config = dict(
    dataset='rendered solids tumbling over patterned floors',
    embed_dim=256,
    encoder_arch='resnext',
    encoder_depths=[4, 8, 4],
    encoder_stem='deep',
    text_encoder_qk_norm=True,
    init='lecun_normal',
    residual_init='scaled_by_depth',
    lr_schedule='cosine',
)
Rows from block 11 of the image encoder, named by matrix and row number. Rows with one number belong to one channel. Each number is 500 + 40 x the weight over the matrix's rms, rounded and kept within 0 to 999. All counts start at 0. Numbers have three digits each.
# convs1: grouped (16 groups) 3x3 conv (encoder.blocks.11.convs.1.weight, 128x8x3x3), inputs within the group 0-7, a 3x3 kernel for each
# convs2: expand pointwise conv (encoder.blocks.11.convs.2.weight, 256x128x1x1, transposed), outputs 0-127
convs1.17:537531531518530549506473448591592622498446576451471474474405475480525487515486492497496471475536491501454442471504519515462488497525491513513534543559529471479491549545446389498483503504521564547607525454498442491537
convs2.17:401539434360505483492414449495486524555521496493578537482516450569421461470507504470518528462443432537457466639531499373475437501424555396477521621534471519467480503497505492419515534562519529514493463462485515453505492437496585500516518471471515371531442511499555499440548511506560461453573548485544460491521543526503484556525450504464536545514500532420533475395410504568497555507495
convs1.18:526461496489520493434424461410499441506343472577620575475401418549484515556609547441415458512527507493568495494465466548568475389471494535503535511518499470470508486494484474523486477475462472527476523463505518463479
convs2.18:468529527476498547468525429493548480595450527520487520463459455569484531464543497547459453580411525565603506525545467492478462467511496506439500550594489468499472458420494551596472480480532502560451498487437491485496485505496457527514476494549516450436521491572493513549482560517444497477456525477519495574540508487515471423521470496576488465502502514542478491458649548542463582552482
convs1.19:505492505508467523519557551493477499590535460474511508484473415459528560464435452427445427542550480453528530457504524480430427575527520493495494454483555545538513585447420623642622438424427473498492515531443521485508
convs2.19:457552431456495546486506524536491473489521512580587441537432513481537497463491489526557528440648484536463506529475542510524519550469485440528486563463485547570502514442549434504477518465453469521489503472470478412421468477530508483451517456443498455471474496441502536490558482520506532453500550486501501516590431495506434558452529477462520729574493498425468471525532532501514471425481
convs1.20:488526496438502571566497487446513466506451439525533496516557495355525548545482432560562474486472607526517419529481499583513521470496524487457529487500523500541478631617446450449622544435421447521467463545392513492516
convs2.20:583499518457532467423494470528553555472574512536458520489516514526500484442529502480491495539496485519474499406561530511488461546355517592447484429533493518484474532484588455498564559470495453615407517518526508462452493568453449494469504481507550503525540470484527540477530522462493427527505523500537497499464523468513601497495503435492565454582464503486539489523561534501527502521530
convs1.21:536485477464502488439470578471524522448477501477543418524465567519461421536530572502500528541494464493559507580666553476524605568514476522529487489479540474467481441540490591384439476531597490480461491544515497482465
convs2.21:548495487578447492460500544485444413489510513574538524491451497423435540576552474487441485498452440493495528480464478513525459515556480541499521541499463563431524484449492443564448546448478542536550532514702476482447590470526526489471499532503607476499546476457517485479505479491466485476438504489560509526456500462508489455452485500519503485521468454562502466491542518518456508544510
convs1.22:535463452480487522490486498467508560418503569478467488504536490434445561456465544511460550422445585474501494475510526501493516503511476480501490513512498508534495501452529508490477443487496456492482567511443574529455
convs2.22:522478472497441501423424469446535455498521520570443491532478459522508498466549466420541479468527489544516466463493553465476413463448506476521507514516494487526486557533577480499561455511533518492402486484516462490504532525513542572483474466519462535491488498437485503530506472418490476529525568542566519495502478496504508523570485511427485537451478477456507504511589508560490480553498
convs1.23:498483490471498494529469499501491532497479465465524551469461439390537473466504467457465420464502438448481484481497524534511509529494475474495513477508461483457540553482522484492492487479485533573571603473562534579555
convs2.23:463510455383520501520491449527522525514583457518475480528550480452476514502459559569551529536538487521448478609447499507550480549501456383453495449499452436483504470544504455531481530571514473546490505469481443532538566475491467543551530463511446354542504536438535553493483488407608492523515463491489506465438414425500469448475479445474512492521506490433469544452471425520482471534442
convs1.24:500446508469512507494506447466482528479516493478494481470482472498511539498506510515504500507456437451498517479498521568468493593505517426495423533431544565534468476488499513511493451496507545494474457488498436482494
convs2.24:493454469535460473525496541510495507449509460465456508515520535483450483467524498521517497533456502511504499433464509435505501485505519555469518501474484488540512484501506507495491489465489506529532537519457490501483480557518483491460446493510545474547442538505575479540500515575507562511474504432520491424526510442536526535503456395461470476511515497445497513548511491579494559501559
convs1.25:548448524481514438487468470560485501545537554449618450529503516514472579516517481506463457509470509470447500472476501478491467487497524536472493462458437418504466483506481522499530430528478505491559540409490563468448
convs2.25:554487462533523528503538480501541502547513528501510495485489487526454490486446536489576443543498517448473525517514499423469518491472502569515508508506513494481449510508464481451479494571496508456525461463495453476481451497466529523517411541500423487544544466475477479442435550483436481506513507449561451549512502472508497456511505463482463456521493532497471448527484469434529422451559
convs1.26:495485503531469563472510526441447494465567478500458475486460512473475552495462486481505527486491544469478557501541509513566413488491469535532486566461536471553553510472485493491465516482477476521575484399581467553572
convs2.26:439502473459552491496556518509472436585562487472456509512508521542495491517493509568561465530539473473472555479488491458478456504485489483546514543451502572489487562486489500442493522464473525552537542506507500460505428546527519488456502536569500490436481536451560431535515489483517499525475548499503463471555535489503495414540515489499529539569470516474548549531425431449505487504475
convs1.27:547530586533454499399466470538496425506490526535504505536446459500540434475477520440548499483502513523455446462503474512463534466522562449528489477484601512479500468529531509515497474470455557521570486503519474426456
convs2.27:518517576461443605564513587488481541472459453507470495477455509572531496528489520494445469501486532538436564535480484541505495526432480544550505583455527450529490553631502530505526549531446540493470510495439443515529489480503541571512472488516450480527533530509544529525566510527428497493486497538536533491522507534561485508499522438484461507526473485541536319471491456489500489520489
convs1.28:411466485470471450538541540541538481472474459508474435536483527487493428540496428483497494504476531422498600496498474503480525476503514483518477484513474486490458521490456567442484546518487474440486442512475491522497
convs2.28:495531497448485504473461535528539570470545469523486490530558472450508551461571525463491520528539533480510447529489592426456493587550490481491495475499454430543538472445518472523491497533558534481511503455548461513476551530531569545534495405564514483490472439477506524583492495482512518421509533524508512517466477516501604507492483315487465489456485513523431393435514440506496465499451
convs1.29:437475487527500569532512564467476558493515448530445518492472478490501458457480496459539490528467569547569546466485513473513486470484461471519514457492454480487490530471524477507478530447526499470481467478546502572569
convs2.29:462539463495521505553659633537501504485560460540503544439520611523567510533505509405481509486499537399561478473520524419506481497464541476469492512457513490468505497469494488485527544489484557492517556510552435466547456466520546479448498454563522462524472460484499481532467495452527485485552558542540554537517502486475557531491507526504502498503516517543581480453440450517525475465497
convs1.30:446522446483486491443559498450491473483549541485472494462480434512563474521477482506491517491450492460596526471582581530486412538418543444631455607469453478429495508466472467486513457515506475454460544466478516532509
convs2.30:498535496378509477503512499511504490529437465489435531479446554545428472470479449538451566459508521524438490514511519494537563488487586459527510544433493425560476531527585569530528532524516560567482463474516496442595504487464476503516536464480515517518490534570470446563576493469585432472506524547478527499548528456572569487498469479481518530519494459531452498516540508500521494493531
convs1.31:469481510509504466493486492470480483481499481472508482522517523429480458550469519472492479496489503488494517498498581541556481485460475482542519548517544508528466475498500445492465498503478501526498482448476500462473
convs2.31:484420508478527423529487501485452499449476446456541503480567540480463506585567437515501509493405540547504500533526458450489517473487551484536504531499475481466452553486602542457481605573512552439483494544564509472505484473462496498517544482454533505537446511465513483434520513588546474505518478596497463488526459543421484557517487454531467561567489529489514418470475456436461460485511
convs1.32:520497516490527460472494470462461472458458468496437483507549519601336588462611554520555509499453542567522546479486502503509490487483496535521465462499499555527511492490495511509470533455527519504512469485539525498518
convs2.32:510505498543474492480543494517527558499505576489480564504525497442441461501525487561469522442461489547480509489444484495460472551498475511512492469532465501446506488488506478572553468514548550438525393430442535488473530535537504505497499467516499479535498512547489555487525445407533512468535497501507506530492489493538489524496529496507525465534501498564539466464496585573457469500526
convs1.33:490504502516455529506540458530491512497479424505545514431454593464470584557473437475557522468386577577383502521469477505531492482534480502575527444426552573401496463498487530512488488469536469576540464419531524445502
convs2.33:493511535516452485491452524539482468525569491521491535410507505483511492524517392515476487477453513476509535535464506457524450555465492466485474542537468450485476482509489431598438462493475470514508655448591438522504534491488492549487489503623549502407548574481516478428572445520502500483507523531484490481538585585433492555577464534508490539550524562511483445498534524437492511442434
convs1.34:508521491486452493541486481544576476519462519499567511481456527520519440498440515467522531545517566541448527520464471485495498467546471529535510538526614528499542499479487486540449475477475519547521591478546501538555
convs2.34:521579463471545532559570496465448515555539548462546551458434462544555509520479448487451513483504560499507536558519503475489500593505455451478481551441531538518462497488483509456459534539415475552575490533495495509476438470434419489470380490480547469469486492493542432442540509505456450435488552437488461452494534479450515515500541466561486538525470556467527500475506499504487476533435
convs1.35:468530479516488471499481505519487490541545518486448521518492488567487465501497517518569564554367603506527503490462482474514462491480529524569443575331651519586539532491503495478513479509524536507523552445530488592488
convs2.35:483489528532483448558553482517446504531556449496489513520519561574448551547472536437491510501545472454518530480486525487511508546477528515482511522512478535524532454471482475484484478524461494584539599484532473502498572531467463509479392509561502542502528540539531524487550420506535520453583481581502534499582574530501524551501500487477525568498505539555471490503454521444483561514525
convs1.36:561482486511485515483479490466435483477440422469454481575564524582405634569562473500494470514469511465505492481506496506478473483519502492551495496431487539515513490502500511488477507479507481477522487499523508486482
convs2.36:541500521473518483481433420473554482481522596501480507419500434521520470526545439569484495587472524465512539495517487549569548510534526515520487483552462476539459529455493485568566463531547556543506566506543512441436479517490505547567512520476478521480489459475489492494496458525515498522466563471475448528536484574523514448551530479499439456525513530526553500519541495545482493541527
convs1.37:507459440511518499529523514465539516482494460438528515543438497454546475516463478472537547536495507514491487471603560500527478499448484535447501479518474537471486500701566545377510440489503511462465484488504468482476
convs2.37:550487459608512529542475475439494483535545514483489528460541500517405455463504594470556478497435491476466468544484513497451499499504487484502512518536539555466559491548432429491503506512487485556475516455499510485505429501446468574508481515454477519478527486485651519451499431462486553480530496465395380531470481548486430478523443669517479484473458528504477489624429443569525490462567
convs1.38:498530491505518507471519483532511479508494537506467471599406497523404520432609480456422466564495556448578498468492554557481446486455511514469473566405543457531566485503488502512491513505490500469498534458515474532505
convs2.38:556471517575451456478588491491489530521510482490527573510519514513543526535468464517527451559508504494505532499595521530469491561496596543465485513481436525546459490505512493504485509438557487458518604565498518454523526478551477524465412480513553496461449486553492419439462466522508521494494516460545509474477550508579475475459478503524534461519509504552447487536461487518468549478516
convs1.39:514541481472489481498517496448434522468485531486552527556560555656485477537395396466585560556447515476437485507497440498481497501535539496524576593495445482454465480483471488513513544484541475518513576470531492472491
convs2.39:511579547577530505545535495489501534515530571403479579471502447509500524503527505483507453509460539467539506508504584461564508516479469544561512480521506517514486527514520509542437516474557490549500617497495482503479498461524517485491457532514503502531480518520466518550546457494500445549533486501488466483582484531502523492489475470551480563521515600513478572577555484569454472474503
convs1.40:469420479505514468489471469515509513496499453499495518471473466466485439510433461492494497477499509513525502508497509463517491492492529518538529531546531467523558523537534492507538508544490510480526491489503510491484
convs2.40:524494560467556519507481418445564523479514421477521437503466495485506476589535468528524502519469483463534610532524458475434529492541433484548488490458526536423494515476496483550422477475440488499457452522400501472450480521496448463512575498531495507598524445540469516475478468474432424571524499567473487485454492434516480510492529514545512551494513490540554531508578449440540534458461
convs1.41:473551561455454493524474456500491531480510493498465522464474475463464525528530452487474524517523486462531480529532443505451463466530507460658414545463460491459638537609429515506481465423518530462488511470491502513493
convs2.41:414565566511517528505541551490497526507428499488488502446480498495483517469549524511525482546501477457444545521459549491490442509443458521428498533505525477447449539526461434509512500492521470489490535537490511514476506522491597451520502453520541461470478584527514505455461531484443550518518473538463481461492481513484481562442470496548478519486497526483517513487505529537496568517461
convs1.42:507534494609462519557546517518474530447532492514479519462467474526536462482489505512539469525475522464508492495495451490452496491567538484475467507490491485474513475460472501480497455484454471503487485513475445519503
convs2.42:525505582481511433517544518468538558533463509606544499441582568558505505583472537469501459474538593495555445496524534458391494528497554560558475494526503562589501575491487521524452472520479513445454477513499519469510463525513408510460482509489559578557448502496577509458504480442554476510517567471450447470499421472478505408487508539499535571442462586533545519472445474502501513454463
convs1.43:452488471532541467484533500513437523510490444519487519492485445491494483526490514516495502494488511550514470458513529512484493465446512513480572467405627424515519478485577421400599413453527490499530482546444509497491
convs2.43:456501491485478439532537546481582504517523425497521503468508510432524596470519424593453493502586506544392521490458490605467455540478425507526500460618505480527484523449455497532489527518481483441509494493498540523461456474482506502502581420461514475436457568497501462481490466522526534485522537497466556475559506562569475512526529528521454462511571488509490499517461441511544532491451
convs1.44:469464553459514540519458480557470491513525488504479512470479486501498491505464507490482522504509475502535502487501498540495487518476502525516443473477499509469522599450461512480467460514493460514535518491498488502494
convs2.44:461513502541426486434456525481470481522498488485490515488432493523575495470540453467469502522532514525508515472469554509468532498487461521480505501521451533522419554536469480530405554541570477512508501527499439549479464525476524499466422501455423491518481523512523531467523492510470480436559497517477527563519490541524517554518530463481510444489440578493570469460466485455474501521402
convs1.45:529440487472512507505520509501462491498491502460522544453493465451546492496471496514489483490524506482529508468503491507525431499483525487568591567479478479403489549605605570425502500409369550439488489485504522502477
convs2.45:504473533541502482599441476472590523471521485477455558448490471546478485484469495497519510541525511518511517534546497563476457460487467476492472486468478492461497459488467471498518471485476481503440534507496506542505426519463517511471620443481497572527543519480490495478464515502513566517467531549508476472472483481534489535488455478547485533495483439540492469513548485527518560493501
convs1.46:468464464507480492519474465484506484507488502493480527488428458464490468480475452495499500516520500503514485502518529512458470484498534532564501457452528544607575527569544532392565533532453492474509488508492509485487
convs2.46:500505532500490480500477469407535477610502438477581526437462500479476460515501537537484455492476498471530469505524529492433540454460503545537473515508546505492479567476475453461502402520455423515514519565551523612512429445522444510519579502459496555484494525535459441583584458466493528488502487492481496515458527535415432434483543508474517503496470535513548512436513463520506508486427
convs1.47:462442506475512452452479482507509474556512490499546488460491479510471521547496471512516505480504471491519536534446488499483486490515499469492516507489492479489470472482487495485486507492477506492499493525504526501519
convs2.47:474454521497542422469526533478503547553543441404478470548563572580591448531474545431498533484472506551473530454520502469523453482500591447497497553529496580449438511505514522505524539527470572509531468491488477495477447454504426490472504497479535454577525487546444472431541481478497470555417485524473516448489500487462509478492467536491478501506455513447488618490441526460543451494525